A small image classifier, trained from scratch.
Training: normuon at rate 0.0057, 6500 steps, batches of 256, held-out accuracy 100%.
Rows from block 2 of a small image classifier, named by matrix and row number. Rows with one number belong to one neuron. Each number is 128 + 24 x the weight over its row's rms, rounded and kept within 0 to 255. All counts start at 0. Numbers have three digits each.
After each neuron's rows are labels from the 100 images, of 14848, where the neuron reaches its highest value: "top examples" is what is common among them; "colour at peak" is the nearest of a few named colours to the mean colour under the peak. Only what is clearly more common there than usual is listed. The data: drawn branching plants.
# fc1: MLP up (model.blocks.2.mlp.fc1.weight, 256x64), inputs 0-63
# fc2: MLP down (model.blocks.2.mlp.fc2.weight, 64x256, transposed), outputs 0-63

fc1.204:091110115171145140123143160077133123155134142155115107145156169098112081135152142152132118122140126150106137131120141107158100158156105108102124095117059132122144167108164135153127093112129136
fc2.204:149151120112123119107132120163119102107097146070140152114106063138112194113126143085153130149156131145147124112092138144090159104141160122132122092135148108122105113153137114149147137168145128
top examples: night; white flowers; pink blossoms
colour at peak: grey

fc1.71:135133132126096119107158171149138102175143121122153144126141115168086104154097076115153139157116145119112142123139147090144119073128104138122139133144088068150131102143127144155159158120147112
fc2.71:151112101135141119115108114088142132099152139143094143133171142115175129101141156120100099082135112137111097152150110147121120163141134145152101125137157168101129183112151108088099119139090163
top examples: night; two-way forks; bare
colour at peak: brown

fc1.124:098080096167107080120131127128182133141144139139172134121106114121125140142131167141119111162147153131090147134164154134127134102112097125100069097140118161167121148140118127138129112108121085
fc2.124:136178131107130168115115100104097130146141121159097155149107123117139097122117134134105131122161078116155146131086127136143128166151148107130186101150135101071121084149141143153128107144142159
top examples: autumn leaves
colour at peak: brown

fc1.127:139135101116140137154153109141162161168141071143162187121106097114116101121146110125134105148132125082120147144138106089127159106149160156140091093111153103124114119145148115135132143084098112
fc2.127:157145133141130122151145181119115076095101168117063077152153180149133165134091113126125124148109110125126110131125118154130112152110099127130134150120137151109160150143082143102147118121130119
top examples: red berries; night
colour at peak: brown

fc1.22:158134166131110137112153145110118148152181138077163149150154156182120087129125081111134124124110142103154131122083127132134152127111108106103116156104132117118106124162119094155163132085121107
fc2.22:159097116152113084157102178144124107117067121126078108127109129075172124124150174138110124130144130126128088137162133117141101153159143152139146129133156112116098143103153151137143106147137120
top examples: two-way forks; night; white flowers
colour at peak: brown

fc1.28:143150080126081138156126153122147102096166165116145122121107149108096156158096145130130102134096095107117119155140116120147148102133168130074121138125168161101148113121182141138099117122136145
fc2.28:113100176091148098112131094164152124104087120158115118097147123119194115111191098099128103080163152147151126168105136143139128136134129135148126112134111115130159143153136118136122116108127127
top examples: wide
colour at peak: grey; pink

fc1.253:138114152145159108115095136111161142178129160073136154135104164078167091108156134147121098109138090103089123164113122118135128142153160115113113131158128137144165142102129122097132089121123118
fc2.253:123124092138104143120127104135144163085140113155091113172137101140116160142075117119158128156151148170136134126170131105109097102094140102108146098131155108102116135104123149139172165123143169
top examples: night; white flowers
colour at peak: grey

fc1.119:101127146126131135149130138134118122095117141132124152147128112095140105198137099165138099146113144125120176146155095122081093150141090097115133142158165124143148146120163132094112126074093134
fc2.119:192137087113119113142096102148159160102126110129105095120106137135115123096157139101132130132113135101142112116134181165160133160115113108123106130082118093131160152087094114127128153170148140
top examples: pink blossoms
colour at peak: pink

fc1.220:141166132149126153129115137119136094133144114146117127082158093118075146121116122125134109163115089168114130193115145073115155133103134105115150151121138162159095163120101128132134137102137088
fc2.220:153152154121186105113139150147124154112131137111103110160106138134156140130094141170086142084103140111094111093143109129121125102141159130145115099142112121097170109180149130132156145136079142
top examples: night; wide
colour at peak: brown

fc1.62:123120105114101157142167126102117135167166129145186158118141126089105145151116136117135061133115131168113170140110124109140092137133115135118154101117149128136146136117091134158081107091112156
fc2.62:103136155159135134139128148117103137104122161165126111153136153129149150078116170105152125141126130182140066135096150154103094107115155134118092150100123137136152117133138067134134102162113122
top examples: two-way forks; night; pink blossoms
colour at peak: brown

fc1.152:147161147115123116123114097134155139122051152160140119109111158137088150096143138090179135120158132083118165172153121132110140134143146134117137110118107094132112133097132096143092100137151144
fc2.152:121093094119144154134158152150133136131170130072177182096123156097149128132162119159093110120118147155111099096109118134129134138099104126135125137126138098115125171132142163109116143092083134
top examples: leaning right; bare
colour at peak: pink; white

fc1.16:137149128171156146141154084135096146106145114142167129123098152113087113102139121158145129121184097154161130141131115101138091115107123123093124066132143121142133112112092122156128176095128118
fc2.16:127134118100121095125116179121141127148092124120126122144165089151148159166146132096109097133063134095138123113107141137104169148161105121109096159115145124125163142165149135080134087126119130
top examples: night; pink blossoms
colour at peak: grey

fc1.0:111141137120137113152130106129130128113108137141135167135135148092137112135145124087134095119154133166134117130151136158153139123096120105075144148111113093075189085108131124105193159131146101
fc2.0:104109156134122119103111155109121124145144098108113126140119154107126118108069137154125142149154123111176141100100144106143172119144191152151073118160077138105110169120147125150116139138114118
top examples: red berries
colour at peak: pink

fc1.133:135147153079120096133131106123138116107126109178110168090140162107129143169109107095120098146132086111139106147119147115127111087135187107100121121163157144128146111160106136167131161135148115
fc2.133:125171105126181114134134126119108103123144128145156094091110131164143096150121185142108147141165146156145156072133149112154118142146102125132072088096129102120117145135156124133129129101128098
top examples: night; white flowers
colour at peak: grey

fc1.208:140121149166129135128091118113138126104115164175121123126174129120143148170107103150131105111142130128087099146101147103122152087159151153111107082110134132167180147087122148100142106095126117
fc2.208:119124137135125132130066133084141139129126151129123105178138100120130128113114102126132138164156143101121149118136098164142077122145118158131159132124103081116098145153136080134109143167188154
top examples: white flowers
colour at peak: white; pink

fc1.69:156118148144109164150078114100116163127126161147120095085127144099158085134145127155121139109152111149134086145129154152093137162117140103086142145132138140141104063115104125130132171125110135
fc2.69:094095103085126103153138137140171095122117118148116124136145099101106146141110152120115086121154142107143190141122136133162187136137148166109148157112102099135150142086152142108121118144101109
top examples: pink blossoms
colour at peak: grey; pink

fc1.13:129111138115120146110136139087113157083135099157114128122166150118117096118151126104126092142124179118133094169169164105141096135154148147105129111144128158145148130134156145107068130163105089
fc2.13:140166130125175121151084109130162161106123140094112137099072118117126107149099119129100177128116084144153155097117105121149132127122107143172102141137171086142139103155142119142141134095130144
top examples: pink blossoms; night
colour at peak: grey; pink

fc1.103:120165141097114137139110160132138047120136136129084105135165160093185110133111133140124104160138111110104118161123142136096164136156167100113119102134120135120144165121123141128118130106089151
fc2.103:148133116121105076134135127116116144141149120141167098167117096159122147118131127123108129079127139173127161119155159092174094114129150112181142169116116101095073135135131148134130111140141100
top examples: wide
colour at peak: grey; pink

fc1.75:166146159119154118156151100117120141121125102171122154104150137130106089085157116092156117126144142185117149089089127170120149097141138107130133094126122149157135095130079110132107133104107150
fc2.75:111101124153128122148153157145093122125121144153137135111134117135133153077127123116111133150139106113120113135111100126163117161187085113123103174068156095131147127167162162120130076119132145
top examples: red berries; night; leaning left
colour at peak: brown

fc1.141:123084148137109104132135112136164130132119111112172124152128134139158095122064132166121133109076139122088153161082128152138141163127161096130157087121123153102139164133159123124137127094108114
fc2.141:122133105145140142171109122091133122182104146136135100128097116123132122132120107132093109120130123190179116157148151125162094142159137115113107114082079110103129102097161163145148123148140140
top examples: white flowers
colour at peak: white; pink

fc1.146:148110118128145114147106152154128120140156116137116184104138112126152144131098131138143092113140073161094113151140132175144104166138152103091144127093156119115125158066111095142108143098147112
fc2.146:119133127133143094119157148147140132146098111088105117156093121132103119137139173121158172121084154136140142094105101113133095089160145142178145131129126180134121123129172132102110073142113123
top examples: wide
colour at peak: grey

fc1.92:122134146122147127132078077135147170144106149126171112109163129096161110141113096147188156120150144095105117135137112132086165170122128110143141091138144101127102149098129097127104120105137132
fc2.92:109123102157116114146146121139131159105132087148106140136063146130157137129133142115113126127104094106137133119113142097172097128084101148116153154085152118129171158127101139160164176136101156
top examples: red berries
colour at peak: grey

fc1.167:126126161104082120117124052143104159154140142159165125114115113130170122134141121127152098172140110129114138156128098117081166116145136127125145132112166087121129130141116095168121107096160134
fc2.167:139127112165148135167127185125131117107141102088073131160108148145125175131143159123113098113092100107131117108072159158143082123112118135119136143154158144105139124096122124110165137139117141
top examples: autumn leaves
colour at peak: grey

fc1.218:108104135122139146161133146144100133138173140114175111084149105095151110138129133089122100152128144147104110152138107147130158147097165092110150129141125135181085089116129109147081154121105103
fc2.218:123152076132168125142087130101142142105115153121131127156117136149145170128102114085109152113116156126159158161084116128165104082128152133117170150104163104165111103120138102119148108135099126
top examples: pink blossoms; night; leaning right
colour at peak: grey

fc1.135:142135117126142099106124115107152097101118145157146149130113149112092136115122157133152107152122191133101152129153115122110139145130159154113147108136128130138146089072156129105080110092112199
fc2.135:132153106117133153112171121135088128145134115120123150107134161164117139105151173181136115141124125156146083113161132118122093110142107101122089111096121109074080131171140140162159137123146127
top examples: leaning right
colour at peak: pink; white

fc1.243:165134084156115120147121161123123112128088114126168174115131103105108111171108148149094123169142131183122149125134097139142149171134118105125147152094131115133135092092107113093136145090106122
fc2.243:098147129115144107114147130160123080148151112156103103135144140129116172094094141101170144099115111106104104095085149114124105129106127106125114107148137173079136176158146134150124088146129116
top examples: night; green leaves
colour at peak: green

fc1.102:108150147113126118133107098145111137144148119116129135080099160173122119123105123137119159122132148136121118171153099113078176124187110154113113096142133101096160098158137148101102120164157105
fc2.102:128131111102176140131167137107127097139101124149121093162126090086143116133155123111095135116148134118128092103093126113148135147081151122160179141098162097141101121113149141148169125134104171
top examples: red berries
colour at peak: pink

fc1.237:153127162151095174120128093143136145127164095127165146114135094084147111128127146094103114125112101095137137132148155167108142113106146159126087102134167125134149085076114100140151123105148143
fc2.237:094139112141141105174149164105079127139108117106082119143113161135083141167122136113120133133123147116169115140138133090173079129140120144121145161146121156139160179155101124089121126128114118
top examples: red berries; two-way forks; wide
colour at peak: grey

fc1.232:121125118164139159114103095110162164113090113157155157131137138099132093154092162121096128152060120127164131131139130168128145117138104128131088118119119104133163092118143178132151141099119140
fc2.232:099087142106138111099139155124082108159111143101085103138096144132140173141124090107166122113174164140135163147130146080141121155138150122143136121182124136121143134114116096123113130169128103
top examples: white flowers; wide
colour at peak: white; pink

fc1.154:134116092098172153118120132145115100164166121101132140141135150091134098121147114151148124124124105137093152143079146125105167173092166108102156154095149130142152097124097101091147153119122135
fc2.154:175132136146091101151119182149127078088116123185105131162147094129136132120100119116095169152144141110170126106155108116136111107141087120128112154125137132129077153143137130105145116144136123
top examples: red berries; night
colour at peak: brown